config = dict(
    arch='quartznet',
    model='sound classifier',
    dataset='phrases spoken by 400 fixed synthetic voices',
    train_examples=39062,
    gain_aug_db=6,
    time_shift_ms=100,
    n_mels=40,
    hop_length=160,
    input='log_mel',
    spec_augment=False,
    win_length=400,
    targets=['speaker'],
    num_classes=400,
    norm='batchnorm',
    hidden_act='silu',
    depths=[4, 4, 4, 4],
    kernel_size=13,
    stem='single',
    widths=[96, 144, 208, 320],
    mixing='cutmix',
    loss='cross_entropy',
    head_dropout=0.2,
    init='xavier_uniform',
    residual_init='none',
    optimizer='cautious_adamw',
    learning_rate=0.0016,
    beta1=0.9,
    beta2=0.99,
    eps=1e-10,
    adaptive_grad_clip=0.05,
    magnitude_pruning=0.7,
    max_steps=11400,
    batch_size=512,
    epochs=149.4,
    lr_schedule='cosine',
    final_lr_fraction=0.01,
    warmup_steps=1140,
    weight_decay=0.2,
)
Rows from block 8, named by matrix and row number. Each number is 200 + 40 x the weight over its row's rms, rounded and kept within 0 to 999. All counts start at 0. After the name is the row's rms in percent of the matrix's.
# convs2: second depthwise width-13 conv (model.blocks.8.convs.2.weight, 208x1x13), a 13 kernel
convs2.0,110,215,243,244,232,190,164,136,126,146,184,219,220,230
convs2.1,102,229,191,154,129,130,150,160,172,189,215,225,229,232
convs2.2,089,175,185,201,235,270,274,270,246,220,205,181,185,184
convs2.3,110,191,199,207,217,226,253,267,267,261,246,230,217,229
convs2.4,074,182,206,252,263,252,258,254,243,235,228,193,178,179
convs2.5,104,174,172,180,204,230,257,270,271,244,216,190,165,165
convs2.6,087,220,211,231,241,248,264,275,263,233,215,219,206,209
convs2.7,082,201,199,205,237,255,271,260,257,247,231,211,183,169
convs2.8,099,166,175,206,234,254,276,272,255,220,200,186,182,195
convs2.9,069,228,202,185,174,152,128,129,148,160,169,187,176,175
convs2.10,086,197,173,153,149,170,175,160,146,147,132,159,193,199
convs2.11,102,218,198,170,157,150,154,138,149,143,163,173,173,174
convs2.12,069,196,171,154,143,146,142,151,169,153,152,181,195,208
convs2.13,109,185,204,224,250,264,268,255,242,211,191,169,162,163
convs2.14,103,191,185,208,240,265,271,263,252,242,222,202,185,177
convs2.15,077,221,201,162,145,144,148,159,155,140,158,180,202,225
convs2.16,065,206,209,228,228,248,254,242,256,244,251,246,232,236
convs2.17,117,193,182,155,156,200,251,278,270,240,201,180,176,182
convs2.18,088,153,165,166,192,210,212,202,201,200,196,166,133,99
convs2.19,102,172,202,235,252,266,267,251,244,236,225,212,184,178
convs2.20,120,235,245,229,201,154,130,133,144,184,208,220,228,224
convs2.21,106,132,147,183,208,231,252,237,225,203,169,160,150,153
convs2.22,066,187,222,242,260,261,248,253,253,236,234,222,207,189
convs2.23,082,202,196,169,158,143,144,135,139,152,168,179,198,205
convs2.24,081,195,194,171,175,187,189,177,147,126,124,147,172,173
convs2.25,084,233,197,176,166,194,201,214,205,176,139,112,139,156
convs2.26,073,227,189,169,141,135,151,161,157,155,159,161,184,204
convs2.27,082,211,212,213,209,224,245,252,263,253,249,252,242,236
convs2.28,065,192,199,173,142,148,150,161,159,143,143,162,193,216
convs2.29,074,199,198,177,167,144,137,141,140,147,159,184,197,212
convs2.30,118,198,168,172,198,219,243,260,237,197,177,153,142,124
convs2.31,085,213,220,231,233,236,238,255,253,264,257,237,201,171
convs2.32,107,191,210,230,237,244,251,269,270,249,224,207,176,175
convs2.33,106,213,191,164,149,142,155,149,149,155,154,163,183,205
convs2.34,114,151,176,210,232,258,266,263,230,202,186,178,162,154
convs2.35,099,229,213,179,159,135,130,136,156,163,175,188,204,222
convs2.36,121,231,242,225,211,168,149,128,148,169,204,237,240,243
convs2.37,088,191,173,155,149,156,156,158,150,154,150,155,178,192
convs2.38,075,214,217,232,234,257,271,257,251,238,240,231,211,200
convs2.39,107,167,189,228,250,257,256,261,249,234,202,187,170,159
convs2.40,117,169,177,207,226,247,264,266,254,240,213,189,166,156
convs2.41,143,191,195,212,221,244,260,270,270,255,237,215,201,186
convs2.42,114,225,219,184,165,144,132,132,145,168,195,214,220,235
convs2.43,125,142,158,199,237,269,269,243,205,176,168,173,188,179
convs2.44,098,201,207,222,248,258,270,264,260,238,214,205,189,187
convs2.45,107,206,195,170,166,163,147,136,134,143,160,171,187,212
convs2.46,079,207,215,221,249,277,270,256,239,240,220,207,210,201
convs2.47,087,191,183,208,220,221,240,268,274,264,247,227,222,217
convs2.48,107,209,198,197,177,162,149,125,129,140,161,181,200,203
convs2.49,094,169,184,201,226,255,260,268,258,240,230,208,182,163
convs2.50,096,183,198,226,240,254,256,260,258,252,237,224,198,177
convs2.51,128,235,234,220,193,165,141,127,137,167,199,216,235,235
convs2.52,105,194,203,216,229,253,271,274,263,237,222,215,210,211
convs2.53,093,212,212,232,245,269,260,253,237,210,207,212,221,264
convs2.54,103,178,207,229,249,258,258,262,255,249,230,209,194,192
convs2.55,085,154,138,139,146,140,148,179,202,204,189,171,180,196
convs2.56,083,161,152,137,131,159,179,185,198,178,176,158,154,170
convs2.57,077,229,218,232,247,259,258,264,257,223,205,188,171,172
convs2.58,128,270,269,269,256,233,228,214,196,198,201,213,209,231
convs2.59,104,212,226,245,257,242,205,159,136,134,174,205,236,227
convs2.60,086,224,200,184,166,144,149,127,135,151,173,185,198,187
convs2.61,124,205,228,242,238,226,219,189,161,145,148,153,159,133
convs2.62,112,176,158,164,187,227,257,275,263,228,203,170,166,177
convs2.63,070,218,215,188,166,146,122,123,150,171,191,200,209,223
convs2.64,087,198,236,260,275,245,213,199,197,229,249,253,216,159
convs2.65,122,237,185,143,131,136,157,147,173,190,190,173,172,198
convs2.66,104,169,198,228,243,257,254,259,251,242,226,223,192,157
convs2.67,101,169,190,219,236,254,265,264,259,236,219,192,174,172
convs2.68,113,159,197,222,249,260,262,254,254,231,208,184,168,176
convs2.69,080,169,198,188,184,176,157,165,166,157,163,139,134,142
convs2.70,069,216,213,214,198,231,237,254,263,270,263,237,224,210
convs2.71,097,168,188,216,250,266,270,264,242,236,211,194,185,193
convs2.72,105,158,171,190,210,230,246,248,214,175,161,154,138,133
convs2.73,108,204,203,214,232,257,270,273,261,243,220,205,198,201
convs2.74,096,165,193,218,240,259,266,266,255,240,221,212,195,192
convs2.75,104,159,172,198,221,244,247,252,269,249,224,187,163,157
convs2.76,096,179,168,156,162,170,164,152,127,142,154,183,195,217
convs2.77,118,227,221,185,172,142,126,123,153,164,189,197,212,212
convs2.78,104,223,197,163,150,137,139,140,147,163,177,199,214,192
convs2.79,067,187,210,240,242,250,254,255,246,250,252,220,189,171
convs2.80,096,177,181,169,165,185,238,266,259,205,148,142,159,179
convs2.81,097,197,211,243,265,266,266,255,238,231,205,191,189,193
convs2.82,082,210,204,185,165,140,141,136,141,142,172,184,212,199
convs2.83,070,222,182,153,137,151,165,163,162,142,144,173,196,210
convs2.84,102,228,226,213,208,182,153,123,116,145,187,216,210,214
convs2.85,095,205,201,191,177,159,129,119,137,153,185,202,209,220
convs2.86,092,213,204,180,162,134,127,135,145,170,187,208,222,217
convs2.87,085,209,221,231,236,239,228,239,257,275,259,239,201,184
convs2.88,096,238,201,168,153,144,144,151,147,152,161,171,194,203
convs2.89,104,189,185,178,178,154,140,125,132,155,163,187,197,206
convs2.90,115,188,176,172,191,219,247,256,243,218,187,167,144,116
convs2.91,091,94,119,161,210,210,209,194,210,222,211,204,199,176
convs2.92,095,216,250,277,263,258,246,229,217,219,218,221,219,207
convs2.93,085,222,189,159,137,130,147,146,154,163,189,185,185,202
convs2.94,134,204,176,159,140,140,148,178,212,236,240,239,237,245
convs2.95,103,218,196,180,162,141,135,138,141,154,167,186,207,214
convs2.96,117,217,235,229,217,195,168,130,126,135,172,206,223,233
convs2.97,102,208,187,173,165,157,150,144,134,147,149,178,195,228
convs2.98,095,224,216,199,169,152,131,127,134,166,191,203,222,226
convs2.99,086,214,193,166,161,171,159,162,144,128,150,163,196,241
convs2.100,102,161,195,217,249,264,270,261,247,233,218,213,202,184
convs2.101,124,231,222,205,174,141,130,129,145,173,199,222,226,218
convs2.102,118,171,172,169,165,184,224,263,278,255,212,181,164,166
convs2.103,076,222,203,192,159,146,135,124,147,164,171,186,216,210
convs2.104,099,201,213,223,198,170,144,119,131,146,176,199,221,226
convs2.105,100,185,170,171,183,230,267,272,238,192,170,160,158,152
convs2.106,087,200,199,165,152,142,135,162,162,154,152,170,188,235
convs2.107,125,211,226,240,259,253,252,242,226,215,205,227,240,267
convs2.108,081,187,215,244,247,265,254,245,245,252,233,232,218,205
convs2.109,081,145,147,167,185,211,262,261,243,212,187,152,166,178
convs2.110,088,215,196,168,142,136,129,133,157,184,187,187,190,192
convs2.111,094,209,177,141,126,124,144,173,182,205,205,199,209,235
convs2.112,129,199,180,167,162,176,184,221,245,255,246,255,259,254
convs2.113,122,197,204,204,230,252,267,272,265,241,231,205,195,179
convs2.114,084,170,210,248,261,269,262,254,234,218,222,218,204,194
convs2.115,075,164,201,233,252,265,252,257,248,241,231,217,193,189
convs2.116,075,203,183,172,145,128,129,144,166,181,172,173,182,201
convs2.117,093,254,257,254,233,210,209,206,217,241,244,238,246,254
convs2.118,106,219,196,163,143,131,138,152,162,161,167,180,202,225
convs2.119,108,165,167,186,195,250,270,273,254,226,194,186,173,167
convs2.120,070,206,227,254,266,264,260,252,228,214,199,220,216,229
convs2.121,123,182,170,185,211,242,267,268,246,202,153,151,163,182
convs2.122,121,203,173,166,189,220,252,279,272,248,221,190,176,172
convs2.123,101,219,203,184,155,138,133,139,143,160,176,188,206,221
convs2.124,077,212,242,276,269,271,248,223,206,211,212,207,194,190
convs2.125,107,213,203,221,247,259,262,262,253,241,238,225,211,192
convs2.126,094,192,190,152,136,137,161,208,251,255,240,211,212,233
convs2.127,078,158,141,139,144,158,185,187,191,184,157,151,166,173
convs2.128,084,200,196,181,182,153,126,138,134,147,169,180,191,208
convs2.129,134,180,165,164,182,216,255,274,253,213,178,172,161,144
convs2.130,096,185,198,217,243,265,269,276,250,225,201,201,205,223
convs2.131,092,189,199,193,186,148,141,126,134,154,160,172,196,201
convs2.132,083,161,191,215,250,263,256,258,256,226,218,199,181,160
convs2.133,096,211,207,213,226,245,262,272,267,252,228,223,212,199
convs2.134,095,177,191,212,236,255,271,270,259,239,218,218,205,189
convs2.135,100,221,213,176,154,129,127,142,168,197,224,228,235,209
convs2.136,102,234,235,228,208,192,164,141,129,156,189,223,248,252
convs2.137,090,164,194,226,242,259,268,262,253,238,225,201,198,184
convs2.138,086,178,168,142,134,119,144,175,212,218,212,198,200,175
convs2.139,113,229,199,183,161,137,127,137,159,197,225,238,234,200
convs2.140,086,196,186,202,190,181,148,141,122,131,154,181,198,225
convs2.141,116,225,214,197,172,149,128,128,140,167,197,209,223,228
convs2.142,120,228,227,219,215,191,148,126,136,167,195,235,242,247
convs2.143,111,172,169,194,233,266,263,252,226,219,231,243,242,234
convs2.144,121,213,230,213,190,161,134,128,127,149,177,196,211,206
convs2.145,120,246,209,181,153,130,128,147,154,175,197,205,212,216
convs2.146,103,218,207,180,143,141,139,142,148,164,197,225,228,226
convs2.147,091,189,185,173,182,175,181,163,149,136,138,135,154,189
convs2.148,094,164,183,205,233,264,272,263,258,237,211,208,193,195
convs2.149,084,231,215,201,166,131,126,135,149,173,197,216,214,205
convs2.150,100,186,204,232,251,272,266,257,235,223,208,192,173,160
convs2.151,106,208,225,215,216,182,152,132,119,153,198,223,245,235
convs2.152,100,231,212,200,181,165,154,137,130,140,170,193,231,240
convs2.153,105,247,223,208,172,152,138,141,139,170,195,219,236,235
convs2.154,092,175,183,203,226,257,267,264,253,245,231,216,189,166
convs2.155,099,208,216,231,237,265,279,270,247,209,192,196,186,189
convs2.156,098,199,204,189,172,194,226,234,222,181,137,126,130,147
convs2.157,079,210,208,233,240,247,262,260,262,246,227,203,179,166
convs2.158,120,210,207,198,178,165,136,127,125,153,177,201,223,224
convs2.159,085,206,195,157,135,121,132,157,182,194,213,216,197,167
convs2.160,122,174,213,243,264,265,259,244,212,186,165,166,167,177
convs2.161,081,209,192,152,137,135,131,157,162,185,185,179,178,173
convs2.162,125,180,203,249,286,274,237,213,180,176,195,230,232,224
convs2.163,080,187,198,223,237,223,236,263,282,256,241,222,220,226
convs2.164,081,189,169,151,155,147,148,141,136,166,184,178,182,196
convs2.165,098,207,206,192,164,146,139,140,133,155,160,182,206,226
convs2.166,095,184,199,222,238,262,276,274,243,216,179,172,189,205
convs2.167,086,196,201,169,165,182,195,205,182,159,142,143,144,120
convs2.168,098,215,226,215,196,159,146,128,134,145,169,199,229,228
convs2.169,136,218,221,232,235,224,211,185,172,154,150,147,143,126
convs2.170,126,188,180,176,165,187,244,280,280,253,220,198,187,183
convs2.171,120,156,136,145,163,197,235,253,253,251,214,193,176,193
convs2.172,091,230,206,175,156,136,137,144,145,157,177,179,198,212
convs2.173,086,189,198,221,233,259,278,266,257,237,218,190,198,193
convs2.174,087,171,186,209,239,259,269,267,255,242,220,202,195,184
convs2.175,133,186,182,192,220,240,263,271,266,248,228,197,176,167
convs2.176,122,181,206,212,207,179,144,125,121,145,168,201,216,223
convs2.177,076,222,208,187,170,149,122,124,152,166,177,181,187,208
convs2.178,081,194,169,160,150,144,145,157,162,184,192,171,164,139
convs2.179,138,174,192,243,268,253,209,146,134,154,196,215,223,222
convs2.180,104,200,188,178,147,134,115,144,193,229,231,222,207,214
convs2.181,126,171,173,183,215,238,263,272,259,229,209,181,170,150
convs2.182,089,208,186,150,148,149,143,152,141,148,171,191,206,198
convs2.183,097,218,200,155,139,142,155,145,155,158,173,202,226,232
convs2.184,106,173,171,175,176,202,252,275,264,246,215,188,173,153
convs2.185,103,199,237,247,251,228,184,152,134,145,181,219,233,244
convs2.186,098,200,224,220,219,210,216,194,168,141,132,136,152,140
convs2.187,110,180,204,227,246,255,255,256,254,254,236,216,195,170
convs2.188,083,186,212,240,267,280,273,247,205,190,205,204,213,213
convs2.189,092,203,202,177,164,137,152,140,144,136,159,195,212,206
convs2.190,103,170,180,206,238,260,265,263,261,240,217,203,191,178
convs2.191,090,198,190,166,167,147,136,130,131,174,188,202,191,170
convs2.192,100,218,229,216,179,150,123,127,149,165,196,204,219,231
convs2.193,075,186,194,234,250,268,262,260,234,226,209,236,219,235
convs2.194,080,228,192,167,152,133,131,143,150,172,181,189,204,215
convs2.195,098,233,234,249,246,232,229,211,183,154,137,140,159,180
convs2.196,099,213,227,203,175,139,124,134,136,165,186,204,204,198
convs2.197,105,223,193,175,173,160,158,172,173,149,140,137,149,164
convs2.198,060,200,167,151,144,148,148,157,157,172,152,163,190,221
convs2.199,081,205,200,168,144,128,134,143,149,174,195,213,210,218
convs2.200,097,198,190,171,144,120,119,147,170,196,192,201,197,198
convs2.201,086,181,200,226,248,250,251,247,244,253,253,226,193,158
convs2.202,113,201,211,228,213,174,157,162,174,213,246,260,266,269
convs2.203,109,216,190,174,176,167,147,137,123,139,170,177,188,197
convs2.204,109,204,200,181,164,139,126,128,145,174,184,200,211,225
convs2.205,074,196,224,255,263,246,234,225,226,245,260,248,227,208
convs2.206,137,158,174,192,211,252,272,275,242,208,179,177,178,160
convs2.207,173,127,139,149,155,170,191,212,235,240,240,233,218,195